{"model": "image classifier", "norm": "groupnorm", "kernel_size": 7, "loss": "cross_entropy", "momentum": 0.98, "decay_fraction": 0.2, "weight_decay": 0.03, "adamw_weight_decay_other_params": 0}
Rows from block 4 of a small image classifier, named by matrix and row number. Each number is 500 + 40 x the weight over its row's rms, rounded and kept within 0 to 999. All counts start at 0. Numbers have three digits each. After the name is the row's rms in percent of the matrix's.
After each channel's rows are labels from the 100 images, of 14976, where the channel reaches its highest value: "responds to" is what is common among them. Only what is clearly more common there than usual is listed. The data: simulated grey scan slices of phantoms with and without marks. In brackets: how many of the 100, against the usual share in percent.
# pw: pointwise conv (model.blocks.4.pw.weight, 384x384x1x1), inputs 308-383

pw.201 091:446485451453492546528479511504437462519552496555517500549468529487494512435465473418508513569463504515535553489530567484514441474459453469564541461477476517519543479437507545508585522459595526504448452495490480524468408444518509
responds to: dark spot (52 vs 16.6); ring (39 vs 17)

pw.69 104:536539429508507478588522535538562487469520479462511474456542505497489477442502481473531535539497548545523441476489528474515521506460428488618504492541456421515490521485473478450524522517450495463500498507498481486565460529490507
responds to: several spots (37 vs 17.4)

pw.136 098:489508538456508546517472529492491518467492535510551522474519502602538495545510394481490512483554451504544474483531432536498479510477443543469466547546430537611530502445500480486467480510413481503627439496423498496450492436515500
responds to: side: right half (72 vs 41.6); belly (64 vs 25.4); crack in bone (48 vs 16.1); finding: bright spot (40 vs 16.4)

pw.73 101:443471484509549528430521554506499536522444559480507520575524494544462600520505500527431484524509521530527586561442506434517455462526484529447469466568561518498442464504502542511477457545590465599450468524556517523506468532421485
responds to: dark spot (90 vs 16.6)

pw.238 101:538580525438529492479520480488484495602449514512476525481500543568460510508516516506521451572496497486569512495539473510430462531466484431586507461503450498484520517493507515542552452573489509515469545488508532432491508487577526
responds to: dark spot (100 vs 16.6); side: left half (68 vs 41.9)

pw.217 092:488440501512555485503500530449452500452501565497482438450529603475504507482488500498498478477475506545534447456474529507472499485524527474548474470469484512455518537501548462466473476495467491464542515449457473532481488466544517
responds to: crack in bone (55 vs 16.1)

pw.195 094:453480491463422524454547469492579537491452459557399479514517472473420494462462548485516526502469467487484504485494468537483487547471492449550485507536491503426536519483466488482406445537518490517481546494492513516486488432512522
responds to: bright spot (96 vs 16.4); head (58 vs 25.4)

pw.366 093:443575468543545418584499454476435546535474467537575549555504447469519513514532509503548412472462487517489443494558474505420485538545533453493485501538527526504522531452472514497405561460409471542503481518509475435505478552480580
responds to: side: left half (68 vs 41.9); several spots (51 vs 17.4)

pw.83 114:460547527476508438496525482495498453522479465536512510492486468475451520411505475478496557483504529540560440422508664429504496547495438449496567494508537502451507443496567506508464522507548509517503505490523537527502422644472511
responds to: crack in bone (97 vs 16.1); side: left half (86 vs 41.9); limb (60 vs 24.4)

pw.1 093:519476459433508593411499564512507462478528441547542479513506454425504490514508521475530501429531518504465455496515523460626458550453498555479481545539513486475478483476449465444512517495503504521466519484527495467481478471498548
responds to: dark spot (54 vs 16.6)

pw.116 093:509431498491509524496515481470521550514447530497485483514466446496459488523512567551569537511474514440457448466549544476502461507436486525461517517502465534487521498563537474546544476476462544494404470501466468466475518520527462
responds to: side: left half (76 vs 41.9); crack in bone (58 vs 16.1); limb (53 vs 24.4)

pw.280 100:471524512530479483508453535547483391445474571509525487468514475526509545483496559507545525514493511487555457531542548563448501487437508544434532476529434419469502493451545492484455534512536569438472440459526551527536492436549450
responds to: crack in bone (92 vs 16.1); side: left half (82 vs 41.9)

pw.236 098:507494486517499459588480507454470538666514496439498512409545527441482435519438514435461493459516484507496406535564488507509531535500499452530556489594483467517514496452474465547493545516534539390540472548483506505488516542533571
responds to: dark spot (100 vs 16.6); side: left half (71 vs 41.9)

pw.351 102:414501439580500470562518505487451484504475493460586452418487456487490486421484472476494481537470466471482536505481517541560517474504509484491541544499499512544518403522493502473408454521552458559539559552468451527395506506433491
responds to: side: left half (86 vs 41.9); several spots (80 vs 17.4)

pw.118 103:473488493503473516472475539475520475484576446554423470516425447531479491493496511401483522489518555486437586501560449497453533489518485446522511475538481496526448482460508413436468506487481477506464485511515484522498420415484541
responds to: belly (92 vs 25.4); none (36 vs 16.5)

pw.138 100:462480514444499544512473604491490485489495501483573492445450499572476535474514558468510548496448464514499600530526460512535541420493499488516430547434507465469594507502474440465487517409532572489496527508600521548475480525490483
responds to: belly (58 vs 25.4)

pw.231 105:449503453633440549478527496432474463467574476498555454387483510526525484488456502515528490506487463489482551469545480489481547475505502506567496456455503438464561496470472467410498531504441567534569506515487475413570529571488491
responds to: several spots (52 vs 17.4)

pw.81 101:517403462504482529440486493480522459509596515522521475564469519481478513443507451456518519419541507523519504420505494496578490502473526545507562484509502469510588586511443601472504514532464478483513445469450596480525480527521482
responds to: dark spot (59 vs 16.6); ring (41 vs 17)

pw.64 097:558517440465503530542486536463483502495517461503552513488503491451538502509556515436537502513450414462538461526471479525455480444466451456486453454598522458524486545516462446500476491468511460434500452481497524461626580506493461
responds to: dark spot (100 vs 16.6); belly (51 vs 25.4)

pw.74 101:551556418570502460475522503459493534529486543461592560486478464445463517473507446505505457510497447457455553462485498524508489513467509521497544503511511525428553414485497537544526476556565540474435478506449490501481518513531487
responds to: several spots (59 vs 17.4)

pw.70 102:518538453467527437552469525513454446469480480526511498466510460485570529454486451513553496474447458506551521496442514542576510559598499523522499507447511447458502504415493499562555528559474522506480534503512438423579516492500456
responds to: side: left half (79 vs 41.9); several spots (57 vs 17.4); bright spot (38 vs 16.4)

pw.42 101:561491469389513500478476542475491463525477521530475536503405454485457578459535534552498502520512467439483462528458535517461502435485473534534546479516534495502512510503505451540520449496465440463514509513446527498523545512490473
responds to: belly (53 vs 25.4); crack in bone (36 vs 16.1)

pw.142 090:448535520519540586462438553543519483457496481458452465551521456450516523554551462466483500562519538499522523446411517430506486449510572517524489460502514494536472566469524543543519472481477551532524471481489537502513547505517529
responds to: ring (47 vs 17)

pw.294 100:459451535528489450576504544446511506573547527415491515530403501528520470534495494503473461547499515546453478497532605451524520411473461415538591508434555428484510490545517501499470501538497530506466429491438522452510550487554545
responds to: belly (58 vs 25.4); several spots (44 vs 17.4)

pw.11 096:509513465515486569530556507516544536462418504467495533466480517398499503535540426494457511523442427464452481531484560480522466540491489522461464512531432513533435480516500518503496501435453500537534506547512556507493413467465510
responds to: several spots (63 vs 17.4); chest (51 vs 24.9); bright spot (35 vs 16.4)

pw.279 100:551464475489546527470449457477456545511521516529497514492507482514462531526478548429431515490519483503505464518514473552397504548511507474516437521451487488500523480526516416502577415490472551505438504518496528469483522516466470
responds to: several spots (74 vs 17.4); side: right half (69 vs 41.6)

pw.5 092:491532496430507542535503510483492489438497515516460597451495446560504494583536491517475476561493446503441536528512516555501494525508459445524449509506400473499514527468529471488559450480550503526508470524412465424512468519544571
responds to: bright spot (65 vs 16.4)

pw.3 097:503459479541509519478464516435482440539518487484509538540568486487529468447519482490475483558441511491546487486492510456464477473508490437506466516501561509533500508520530539459539519532526547515460514471503577542461448581520498
responds to: side: left half (80 vs 41.9); limb (63 vs 24.4); ring (50 vs 17)

pw.151 092:482442513562569497508517489554503532463500475458502471434485483543474513583450503469506517510527532531542550497474540426508477505484483478465547472560471431518491487540503563415520506463492539467456542482481549596489459439488517
responds to: side: left half (91 vs 41.9); limb (79 vs 24.4); crack in bone (78 vs 16.1)

pw.246 112:390446530473566495530509488534480513463555508493532557452480441467454488536453561479492487474525475497501467509531480533449507498534447497462440476590555499458459490471513484472519512521484466492498500569519488420552534474513483
responds to: dark spot (100 vs 16.6); side: left half (73 vs 41.9)

pw.336 099:484576491494577506503536451497479462545539534560593523537486571487535506490491506524549532490475482473484544463529426515550465490518548551492471505490447441495498521561544538458567519559502458530575552549598510541542526437510470
responds to: ring (92 vs 17)

pw.323 100:502511465516480434514529423480504495444519517546534602483532557432490501464495524525575495519511495471531503431507467580491513470436510507436496459510587459462481464462478420520435437538508511500518571469501483478609537501515496
responds to: several spots (52 vs 17.4)

pw.213 102:459488533477511463503502427628540520493502589469485448520544460441441543477432541559474560550478420498501539505504478479475535528527494516512512527500345482444514512569535479496563546490611500540499474537525467518505461543552488
responds to: belly (99 vs 25.4); crack in bone (92 vs 16.1)

pw.186 089:610522416447505520443494510473498533538506435429542540479524495490569477521462556496559509498458478508487502535546543508521469510459454472540495433508560440472462543485509475544527475577546603515426505481532416516475458467505543
responds to: ring (70 vs 17)

pw.158 101:463483453500458521535492478460456558483531491431536550480447474558503490460481536457474514537514480487487531478503531473462531481486532530545512544490424465503506562517574442484416473502481403508558509550468501442491452480449504
responds to: side: right half (74 vs 41.6); crack in bone (52 vs 16.1)

pw.14 099:536515469491520505488492497484510435527536489489438525483495535464451515541453503524496488496493482485481534442456467504490432464577477544524461472598457481496537485485440532468459507498546486505491514376476516476565478500563518
responds to: dark spot (100 vs 16.6); side: left half (74 vs 41.9); limb (52 vs 24.4)

pw.281 103:528450463464501541464489477531527488558611485494532485482499469470459473524496515493498488492465539489508485502543481528524497534483566466514537523579541506465452503441455481515544504513481531527541533485494480453522548469598441
responds to: dark spot (100 vs 16.6); side: left half (83 vs 41.9)

pw.13 102:516476443539495466501561460518476501568489493533452494461454443473496442504459458514564543518531515451451474512417476467473509477502550527596439474557513493463444486524475563538478427520610496552563467516455491488490474562513515
responds to: ring (59 vs 17); dark spot (41 vs 16.6)

pw.292 103:466492526509495453533612539548492492496468444425485503515540482526555537455532498459444515513432455492541484487496554566519500576452496469518566452591505478497460591465467464503491466554440534493500510432554452465512467455468444
responds to: side: left half (91 vs 41.9); limb (86 vs 24.4); bright spot (56 vs 16.4)

pw.228 112:499432489494509526511477470496459463618503478502449497535458506552502541550532450545440514553489505496506502541481546535604476467465490540504564493523363456473541499487518434461491472528393527606536513489503537476512500558498500
responds to: belly (92 vs 25.4); crack in bone (89 vs 16.1); side: right half (67 vs 41.6)

pw.284 101:503537514480473506515578526463531518533465484562449479554478534430500513567552433535543504477476423478539507576521552509528547462494483565502473530465531523532446466502507586448474448531464453519461552548441425471521446469510529
responds to: ring (52 vs 17); several spots (43 vs 17.4)

pw.165 098:466455464478481517547475511565503481551522466549472536544439480505434476553432522499576497514511525501511437522490474568462474560508476450524535437455482599522469505531524481491474544484514521506505529482503617492436435458448505
responds to: side: right half (68 vs 41.6); bright spot (55 vs 16.4)

pw.212 102:430504473499534525518519470517424487494473441458517536414495555445504533539454473459569489494455497420416482521492538474478545499551425473531608483461567515580523492481504534462486487553406484498479477525487484492570487431531483
responds to: dark spot (62 vs 16.6); belly (52 vs 25.4)

pw.319 105:464548466596503534452587471421490440433478499520450516521490497547579496460521432447434519466509498487516527482539503487478579478482528471408502540553469491532522442573493473489480445482548506492469573503531564496517492469502479
responds to: ring (72 vs 17); side: left half (71 vs 41.9)

pw.348 107:466495486487470489501515466550455497515500505468507489454547517480489453428511465543461504482519538444511486540500485490561511477463500483467509501473442508555541476492502523466446497589560470422520497480519529537494450481497524
responds to: crack in bone (99 vs 16.1); belly (76 vs 25.4); side: left half (72 vs 41.9)

pw.162 096:544459540519532532418562503522498499609532480470489476505505540490541515494523521453555502471529467559468461500502580519510565469555541490490545486488466448464558465511507514483483448484453594482499512520529495578508455468512536
responds to: chest (57 vs 24.9); crack in bone (55 vs 16.1); dark spot (44 vs 16.6)

pw.233 101:505438423525480446452447508497437508531554430516565488452485483487465522479450564474492528529465454562502456440445455488466518427500497516511521477502500437500479549462478574512473533449551542462447455490496481476476530517569512
responds to: several spots (56 vs 17.4)

pw.354 107:479529419445473484527539482493451671525447563488545565500561520502508599537587475516504521490567486500496466489484471488536538475413527475534486546510519487578511469439518475450463472589445506477490570531484520514531591512479421
responds to: ring (50 vs 17); chest (50 vs 24.9); several spots (41 vs 17.4)

pw.129 102:523552463537447466492463485488500449454540509467492547493516554509520540582466524489504553569440515575556455555505479540494473474514487531418430522502510521465461491480466471525496563464496503509537523475501529499468514514482481
responds to: ring (100 vs 17); belly (53 vs 25.4)

pw.100 098:510553460469543413591469434485477561463416483558438548468484505504543472509472464496514518465458575509578518493494512429540522515516468426485502571428509527575507478546497496540471481547516508496520580562510528420534478576550505
responds to: side: right half (72 vs 41.6); head (60 vs 25.4); several spots (57 vs 17.4)

pw.341 101:439432480449546451490458543456505514503519467504539536471431553502477522453503461539472503514496531472464479527547587499467528461457386527504465554452510467456525519510529515612486544543497480453457429523509416482519496540455471
responds to: side: right half (79 vs 41.6); limb (75 vs 24.4); bright spot (70 vs 16.4)

pw.55 085:488538540499454495499471590443479446530523475542446458476457440463508487471549553529423533501498471510517479522434540514494474499558469491425528453534496505551534536539589503573464537411476489470543479408474518553491472472499476
responds to: crack in bone (35 vs 16.1)

pw.183 097:574590520500502506520482499498500524524521467495423536583532494570524535468480519487467519483488527516549446481536572478437523487518522449583515491583453463476488483525439504445478493531510539523456524560504558442485491539525538
responds to: ring (91 vs 17)

pw.58 102:541516470453460483461503463465498576525556523538486469437524484433564478511448472520418563542517480507459498470466505479558519458485512433514445433450508416443441488525469510470476473491460465494449475528460455492556434530505516
responds to: side: right half (72 vs 41.6); belly (63 vs 25.4); ring (51 vs 17); finding: several spots (40 vs 17.4)

pw.113 102:587482470492509422595523538491546472537523526488413438577426480475527546517521545449550525458515516474497523545561535450414502525423523490491489508547605509484439472473520487491471571520503557443573480512531447510410549536479478
responds to: belly (60 vs 25.4)

pw.361 097:491510540493555586443483522483539480601501535495500486468571476466470505490526461577473470435500469470477490520519504530531486569518514508579481469543524611509510545581517523478440527496475590588448541525514532501460607504549531
responds to: dark spot (89 vs 16.6); belly (59 vs 25.4)

pw.105 089:528519538456548499479444550500472479467549553503500469502493548461490545476564510432443549535502474480519545539481486476545491543504448538475493464472509517457424462519495461440484534479483470542513558464474476550508492559515430
responds to: bright spot (83 vs 16.4); head (54 vs 25.4)

pw.92 110:460522408504471457519498444442502548479535511454507553452499489459504508528472470491497548494517524497472540517476468517493507446398428457560492503518520455519475430589499482480534437550548438476460507486523511529601550515568463
responds to: ring (59 vs 17)

pw.297 099:467498494503466412472573526484468544494568513490429477440520498519522499485499454498581490476492487492422525471450564415487559472510490445485441442496518538542479461472509583501554525529463523416510542547493491464597531537493519
responds to: chest (81 vs 24.9); crack in bone (68 vs 16.1)

pw.17 098:514490506469544496541507419508462531476499526536434585476455441447476474509535478546541510467453513449494511497511526503553437428577482484463498507526517512494499519551553491477486514506525560504522481486459550495542466502557455
responds to: side: right half (67 vs 41.6); several spots (54 vs 17.4); bright spot (44 vs 16.4)

pw.124 088:511490482606491452445546479513474555434521533525505500602520442511445556504468436491446498522539468511510494516476556473522512492534480488486530455511513511581496546469513484509507562592489524454468497482494561457562527511491528
responds to: side: left half (70 vs 41.9); ring (43 vs 17)

pw.104 088:453391542491496561511510495495443542520526462505496508482446523481536614482528465507557477481557505401504596480578459586497456513528522448465502495494540500474510426519469486497525445514510510557545542470497495510511465531433454
responds to: crack in bone (95 vs 16.1); belly (88 vs 25.4); side: left half (85 vs 41.9)

pw.371 087:494506482430531481537509432506490496505473472581536588538441498514583474423501472522506430568458451479500475437549498456536512555516500455546458476519516471529480476441540575456447499521472496464468524472534468438441498522468537
responds to: several spots (67 vs 17.4)

pw.266 108:515533478484474523499523484565486593485477459547506533515532488542546459482450463490507540543486484397543549516536445533415564475502523525533543509475487501486529439520513455505537391463510506511455441539499499486486521557491449
responds to: ring (92 vs 17)

pw.320 095:548485502511473562488547502461523476494509498497531516475570546513536495424548511513520508496502565576533447476401553525569492596529544495528459466385484396522496553425555488520595558496420481456514566450467488451537535488577507
responds to: dark spot (91 vs 16.6)

pw.90 095:501478472582454518520524482469507500512543591546488507486508484476504496467497506488463463497545451491497437513521604430519552558481512525431566508571519484498434425481506552488552456549512514542500466452466496529465496479538474
responds to: side: left half (74 vs 41.9); crack in bone (71 vs 16.1); head (60 vs 25.4)

pw.241 104:511517452553516425502470469492496563501529506546605551470530522531494457458467580467462515491554484480472508530511520537532514491503534416538534515531510543438484476554529506473420471512489527501463619530461437448472489543508529
responds to: ring (80 vs 17); side: left half (68 vs 41.9)

pw.122 104:473463431482521485435548474475501400504475528555554557510475450541462521507518533481416536493511471464554570460497501491472462474507482484508480515483577450469532489518514550463494522504538529460517494459451402449542577490491441
responds to: several spots (66 vs 17.4)

pw.38 114:471495452512483519524443459481470506508539488483484516461495421502428531455516524505491541486459521526592457601477614519434494570516485467573519555519501562483501501492506482478534490520542492538501458475473503414539498627496492
responds to: crack in bone (91 vs 16.1); side: left half (82 vs 41.9); limb (69 vs 24.4)

pw.260 093:476579467580535497524559509470519450574578564540510500505558537465515502525489540527466541476507439404469561466456457491526537494478496490466526505545491495566521441455450547521479497440477477499547477466431573502492516489521506
responds to: dark spot (100 vs 16.6); limb (49 vs 24.4)

pw.2 095:511523465493483529513464546473520596494447544579486483453486488576525472549486459516533533460453488480459485458481483497551528584493513451422520501433499474536548420517498526493510521501532494475430492556548508524515499446503486
responds to: side: right half (75 vs 41.6); bright spot (49 vs 16.4)

pw.261 096:467456485483566467478427530483547457491503458544484534536456572525510504524428467527522485456415469589555449563549530566486443509554528450536577502468526554488530551457527463521529520470473502522432480517458494516515526571498552
responds to: crack in bone (80 vs 16.1)

pw.84 100:489491484505537501641456483517539523601502448522500572513515510496495457435453561511499486461482501505538466448481443476498504446588528469466521484609483533489534487520471479570515503519491539452466488467469472435492461557586481
responds to: dark spot (95 vs 16.6); side: left half (75 vs 41.9)

pw.224 094:524492472441504538479606509529507481485562552573535592430504435457521507484501458497546490550570590538521489603547547478465500464664492481498536502505515520469544443533456423522550532565550493525469538428443484476465487459494530
responds to: crack in bone (46 vs 16.1); dark spot (37 vs 16.6)

pw.139 099:434486484471486483381500522539551459459434514538481456591508528545530456434502533475471511543459542600472570498529506508449493504597497500452539513503531518499478495472483446566501511486420495489513546458528476451461536492531546
responds to: belly (98 vs 25.4); none (44 vs 16.5)

pw.325 099:597550495468478524530468517518514494482469519544457494485512489521479516526485519456543463536459456530491485579503492513484479463489504553505447491438441422489450490580458482524538493564468515488499574506522486453453534512449514
responds to: ring (100 vs 17)

pw.293 099:473623473484504479461465502464520484464439498471511500459454420512506428543428514464448581536456497466466511452484528580484483450541537494491410486522537439482541457490507493492463544490475531490491582495485489514508499498504473
responds to: side: left half (70 vs 41.9); several spots (67 vs 17.4)

pw.125 101:526528482516499500596472537515538581510527405530493571503490463523488531545503493582522500492437496465497521551484504552494472552493440517550468479478562528493487516434485560499449466464452513488536532540520515451535561611477418
responds to: crack in bone (40 vs 16.1); several spots (37 vs 17.4)

pw.127 119:509480490510517474501514428505507580488505504549462518538485472466486518565484521495536508535487498487478480533555531480549505582485430470438530504556502470510437497515492458477552510478489488437527406530532476537518488553493464
responds to: ring (64 vs 17)

pw.24 107:372493429522479479520485513478477483527490477564461477478449479541484562484514468439487477498484454433459527540497506477512471460481495423514522555523498554538477506460440633466449506452539464485535472467490508595489480524446511
responds to: dark spot (92 vs 16.6); side: left half (74 vs 41.9)

pw.193 098:506547532537460479509555564481551489521459536459476467536564456508509512543519529514461556494554499406539508514539587521461462510475513515528562491503454557560522513495513462513477514511571543427419485492583494566495498525515470
responds to: crack in bone (95 vs 16.1); head (95 vs 25.4)

pw.321 098:459521524460470506470457549486501486509551477573488493540534519502434547476550488556472539527522528472490484506540534467489449514457423525513546556537505550482496432517511416533485464507455541543512471490535428449539517437446480
responds to: dark spot (90 vs 16.6); side: left half (67 vs 41.9); limb (52 vs 24.4)

pw.108 111:480480502482508443459512566473518497538543491578492526447455527513453547538516493497510444498473526506521574490477466458507483507522544448451528493484332539546476486517428476554439487490502518494563502478582565529521511468535483
responds to: crack in bone (83 vs 16.1); belly (71 vs 25.4); side: right half (67 vs 41.6)

pw.308 091:491465476552545459481451484452475513450527486542466475555446445495489487463492477482481537482526486494512514483519491498455409487497559479464522508475496449493466483454468529547470475516497473526518507460513538494547424496527466
responds to: bright spot (69 vs 16.4); chest (51 vs 24.9)

pw.76 088:499483549393501532526549504494518501484479519493553463500516461468549471485512552523559431462561500464550528490521533455470543457480440535468458512436585505606509417527519582487513463453400545516499519403507500440484534591545524
responds to: bright spot (65 vs 16.4)

pw.237 103:577618502544549520525425536476514553544532476479509552491538545562476529490515514544529463529505521501455535466421512522484472500530515450572492464512489418487635513542563540481499527445480428488535461456457448526479496545480525
responds to: side: right half (76 vs 41.6); ring (36 vs 17)

pw.148 098:526544482468511526527508464465427491420438515559519501517501511523376525578511525513518410494442499500512424483455481516468543467509514448471477463535485545481424523557468534506438486503464427546532498483504487494468517494500467
responds to: ring (47 vs 17)

pw.340 099:497540513499518471493447537562531456447448575508471461519639542446491501521487558488556452499444473520450412505526523487551565562514551512487531461526397560549554437442470509533473470432520515520470493514504487584473416535498416
responds to: crack in bone (49 vs 16.1)

pw.51 101:467609533462506416449484542494441554460494525536473526462425430500482552515514545501494508517590454532495505490469481557486518448467511485424467537485433532507517466498531496618484447477492461476528457517475508505454454582461475
responds to: side: right half (72 vs 41.6); bright spot (42 vs 16.4)

pw.275 107:455575526507504458547456432516452491483502436586508590515462449526516507523529549567450477500503530507507435536480529536492472548470534455484544572539435516520509516501481468465503564464508560510532501521459580484409501446510512
responds to: several spots (57 vs 17.4); bright spot (38 vs 16.4)

pw.248 111:485537542512496509506530425454436495495507489474498473462494529533478494542502474534484458461570468552478504559577544493493424492498485519548467418504443488482457525494511447449498527505486381440535491413457489472473504568522432
responds to: belly (58 vs 25.4); several spots (56 vs 17.4); ring (43 vs 17)

pw.254 104:473477473527439503537561474505495516595550519523517510474483508458544505468547505535561595534393491544481556506451447554419529517460460464527506485549531453512517537454455506523524506507495543512527531469492518545486506513401463
responds to: side: left half (74 vs 41.9); bright spot (69 vs 16.4); limb (60 vs 24.4)

pw.264 096:523508494611515488462447452567570490533493518435454541542551553510432539475542518447521486545482504539478568545483479494612440485404558492528502483461411463502493424465489498483372457482503606396486498492448611462492533511460479
responds to: several spots (44 vs 17.4)

pw.229 103:510453501560477478507607586556486468525473499492490467470533468534415463582494499490466493581482445493534569521461548504569479484484477511489478532568455503496516489503494433547490515471469550435458412419471440504473604409491481
responds to: side: left half (88 vs 41.9); limb (72 vs 24.4)

pw.109 101:520501481482483457477478456478510484496534478479456543526491528421476467526489560526512488525520589507508461580554518535478462538483492470516471478456498516422511403555494465513470536431473525530509536469479464562487549462463496
responds to: side: left half (69 vs 41.9); dark spot (63 vs 16.6); belly (53 vs 25.4); finding: ring (37 vs 17)

pw.235 111:526459497530511492546452423547502435564493472511487480459541465432466523421453551533534594522467490541582483496501465496521458535503429521498479500516476521554452506529430539500503538422510537485539479451588476434452485530515523
responds to: crack in bone (99 vs 16.1); limb (91 vs 24.4); side: left half (91 vs 41.9)

pw.375 090:474444458511448538479494551470542509434469532540500456575487526537476471571477476442568508582513497549503440507508440494497509446499460480484483541462503452482525547528489484494537542532500587419449424502487532525446489533524521
responds to: ring (56 vs 17)

pw.111 089:526444523522501390468461500533496474515459497474497485539488487487517522643479501567471474468509527476531608517519446483529464497524495453459509445484512523448536481426559519472420517556503580551475491466490533530485506493489513
responds to: side: right half (87 vs 41.6); belly (70 vs 25.4); several spots (60 vs 17.4)

pw.219 097:465495466477499527524459519425501414488517460502534423522578494469495513489488503557522476524506514512479461542511450463514517552497492515550515464502487467565528551473456509474503504399462481490533449439513480448478531523451473
responds to: several spots (69 vs 17.4)

pw.198 105:512455500478493515471535477535430552505505480499444460539514541470485494479482484529493433487486435424418470440536582354536476543431459568466550473497477532585508477471491591523511527480519526523467472483532495554460440545485479
responds to: crack in bone (66 vs 16.1)

pw.376 094:475482432539517495491561520471620524460513459533487510484509448595497479448572460466483470476544499472473480508538493505450424474502455517465517534492477520455497524429502503503543480535545510499562423519521482523446512526481559
responds to: belly (93 vs 25.4); side: left half (76 vs 41.9); crack in bone (73 vs 16.1)

pw.313 107:518415515484505514492474526495459481505538533448452533566506573531448493482457514458484501540502484509526562505494554485491550529530503507462531487542527434536479447460521533507460500539401470512475458509451529521574511501529490
responds to: side: right half (80 vs 41.6); crack in bone (75 vs 16.1); head (55 vs 25.4)

pw.9 105:547554502521480491532436480508505472492544510544466498547486474566537546451479462532526425577446555517476462554513451557466474504523538509493530570499384502500477474535493504486477529541550521516523450526511614558467541457462500
responds to: crack in bone (95 vs 16.1); belly (57 vs 25.4)

pw.80 107:550515455443473503567514474519504558507546576455501502528524448519492484516513436551490503498518498541587466528526535534458452533479457575535494507431505446388436506513521474478469465476575476475438512494500513426570572348480496
responds to: crack in bone (100 vs 16.1); head (57 vs 25.4)

pw.101 093:469468463530460487454477486484522589453511541466545457511539507453399533537453434481522471472479503565495426483527486537433452487488511451503540507474516494525499476492480486489543592524508580473435441539480467456464517458526475
responds to: side: right half (71 vs 41.6); bright spot (56 vs 16.4); several spots (38 vs 17.4)

pw.222 098:520531502577476520448482495533370486474538532488514527525497556514526465459549461534455481461494437510496413465475461472476445453516446577477480480414449476471474462536514529423417501439571406467506491424476445562508460503514559
responds to: crack in bone (69 vs 16.1); belly (62 vs 25.4)

pw.147 101:443488407482516536499446451465502510564572601522519575514504544470553496537564479376457507490537460482508495481446462523453516552445455558461538566503515419496473480458531576527511408490481554531549453569529512462547512453510509
responds to: dark spot (100 vs 16.6)

pw.131 100:508504437511502477522442543509519522468556543500513555485434542475461508540478517453538446417513464469502458505524516523492530472537567483496486556456497460577434469514532460591547489518528529427495538500502477485550491550476475
responds to: side: right half (77 vs 41.6); limb (61 vs 24.4); ring (60 vs 17)

pw.282 099:576476566538514503444517547489453448488512446502480507444503512438467514477517458496531493468578452506536488593510529461671488430544513508553488475546463565477556538502478515489492504505483444422540488492473501460461583519469498
responds to: ring (66 vs 17)

pw.153 103:605503451476501493469466495477513513447494560516517494522499504547481469559504486444501529524549570513494507539467463497578522396472532533508463509302532444496505469578522542517554528566532520534500449485522516532403524549541510
responds to: ring (89 vs 17)

pw.59 109:606512504474518549495468491508527457498529479525538578466493468541537455561500494467492512456516481544475478453458491531560519482519585485520452510547441544512516480551492453469546510535550504483535446579492544454452498580498495
responds to: side: left half (68 vs 41.9); dark spot (57 vs 16.6); ring (43 vs 17)

pw.140 097:523484512452466544510535443518536483427529529431529530518466603504557576522504565492442483558515559535511478474493512455456523489443489553517474502487650505498553532548522463529492542498498495510472460480523477496411516424569563
responds to: dark spot (71 vs 16.6); head (51 vs 25.4)

pw.258 110:500460597586559513443495519473546515439532492492547543517497521509545533514519393546501486503507514447547460515525471540379522567465519532464497513514493622548530525607513531519463521504460437486465535479439527561490540468517521
responds to: side: right half (72 vs 41.6); belly (71 vs 25.4); bright spot (67 vs 16.4)

pw.66 096:494490452637452505428530560486546446463491515466493550527491458495520561523519449538471502506488536450463491464486451539596545515496438440514484407595498543538497556543524443474533430505479443502501472470564497489552450498449436
responds to: side: left half (70 vs 41.9); dark spot (64 vs 16.6)

pw.154 109:514550460434528515532556446439500451502503503545521546500477515534523486535528456476482483532571486465520465564498524504596485583496425434507446505464557465467517466447516496458538480521507444530528589500451532516544559519510436
responds to: side: right half (69 vs 41.6); bright spot (45 vs 16.4)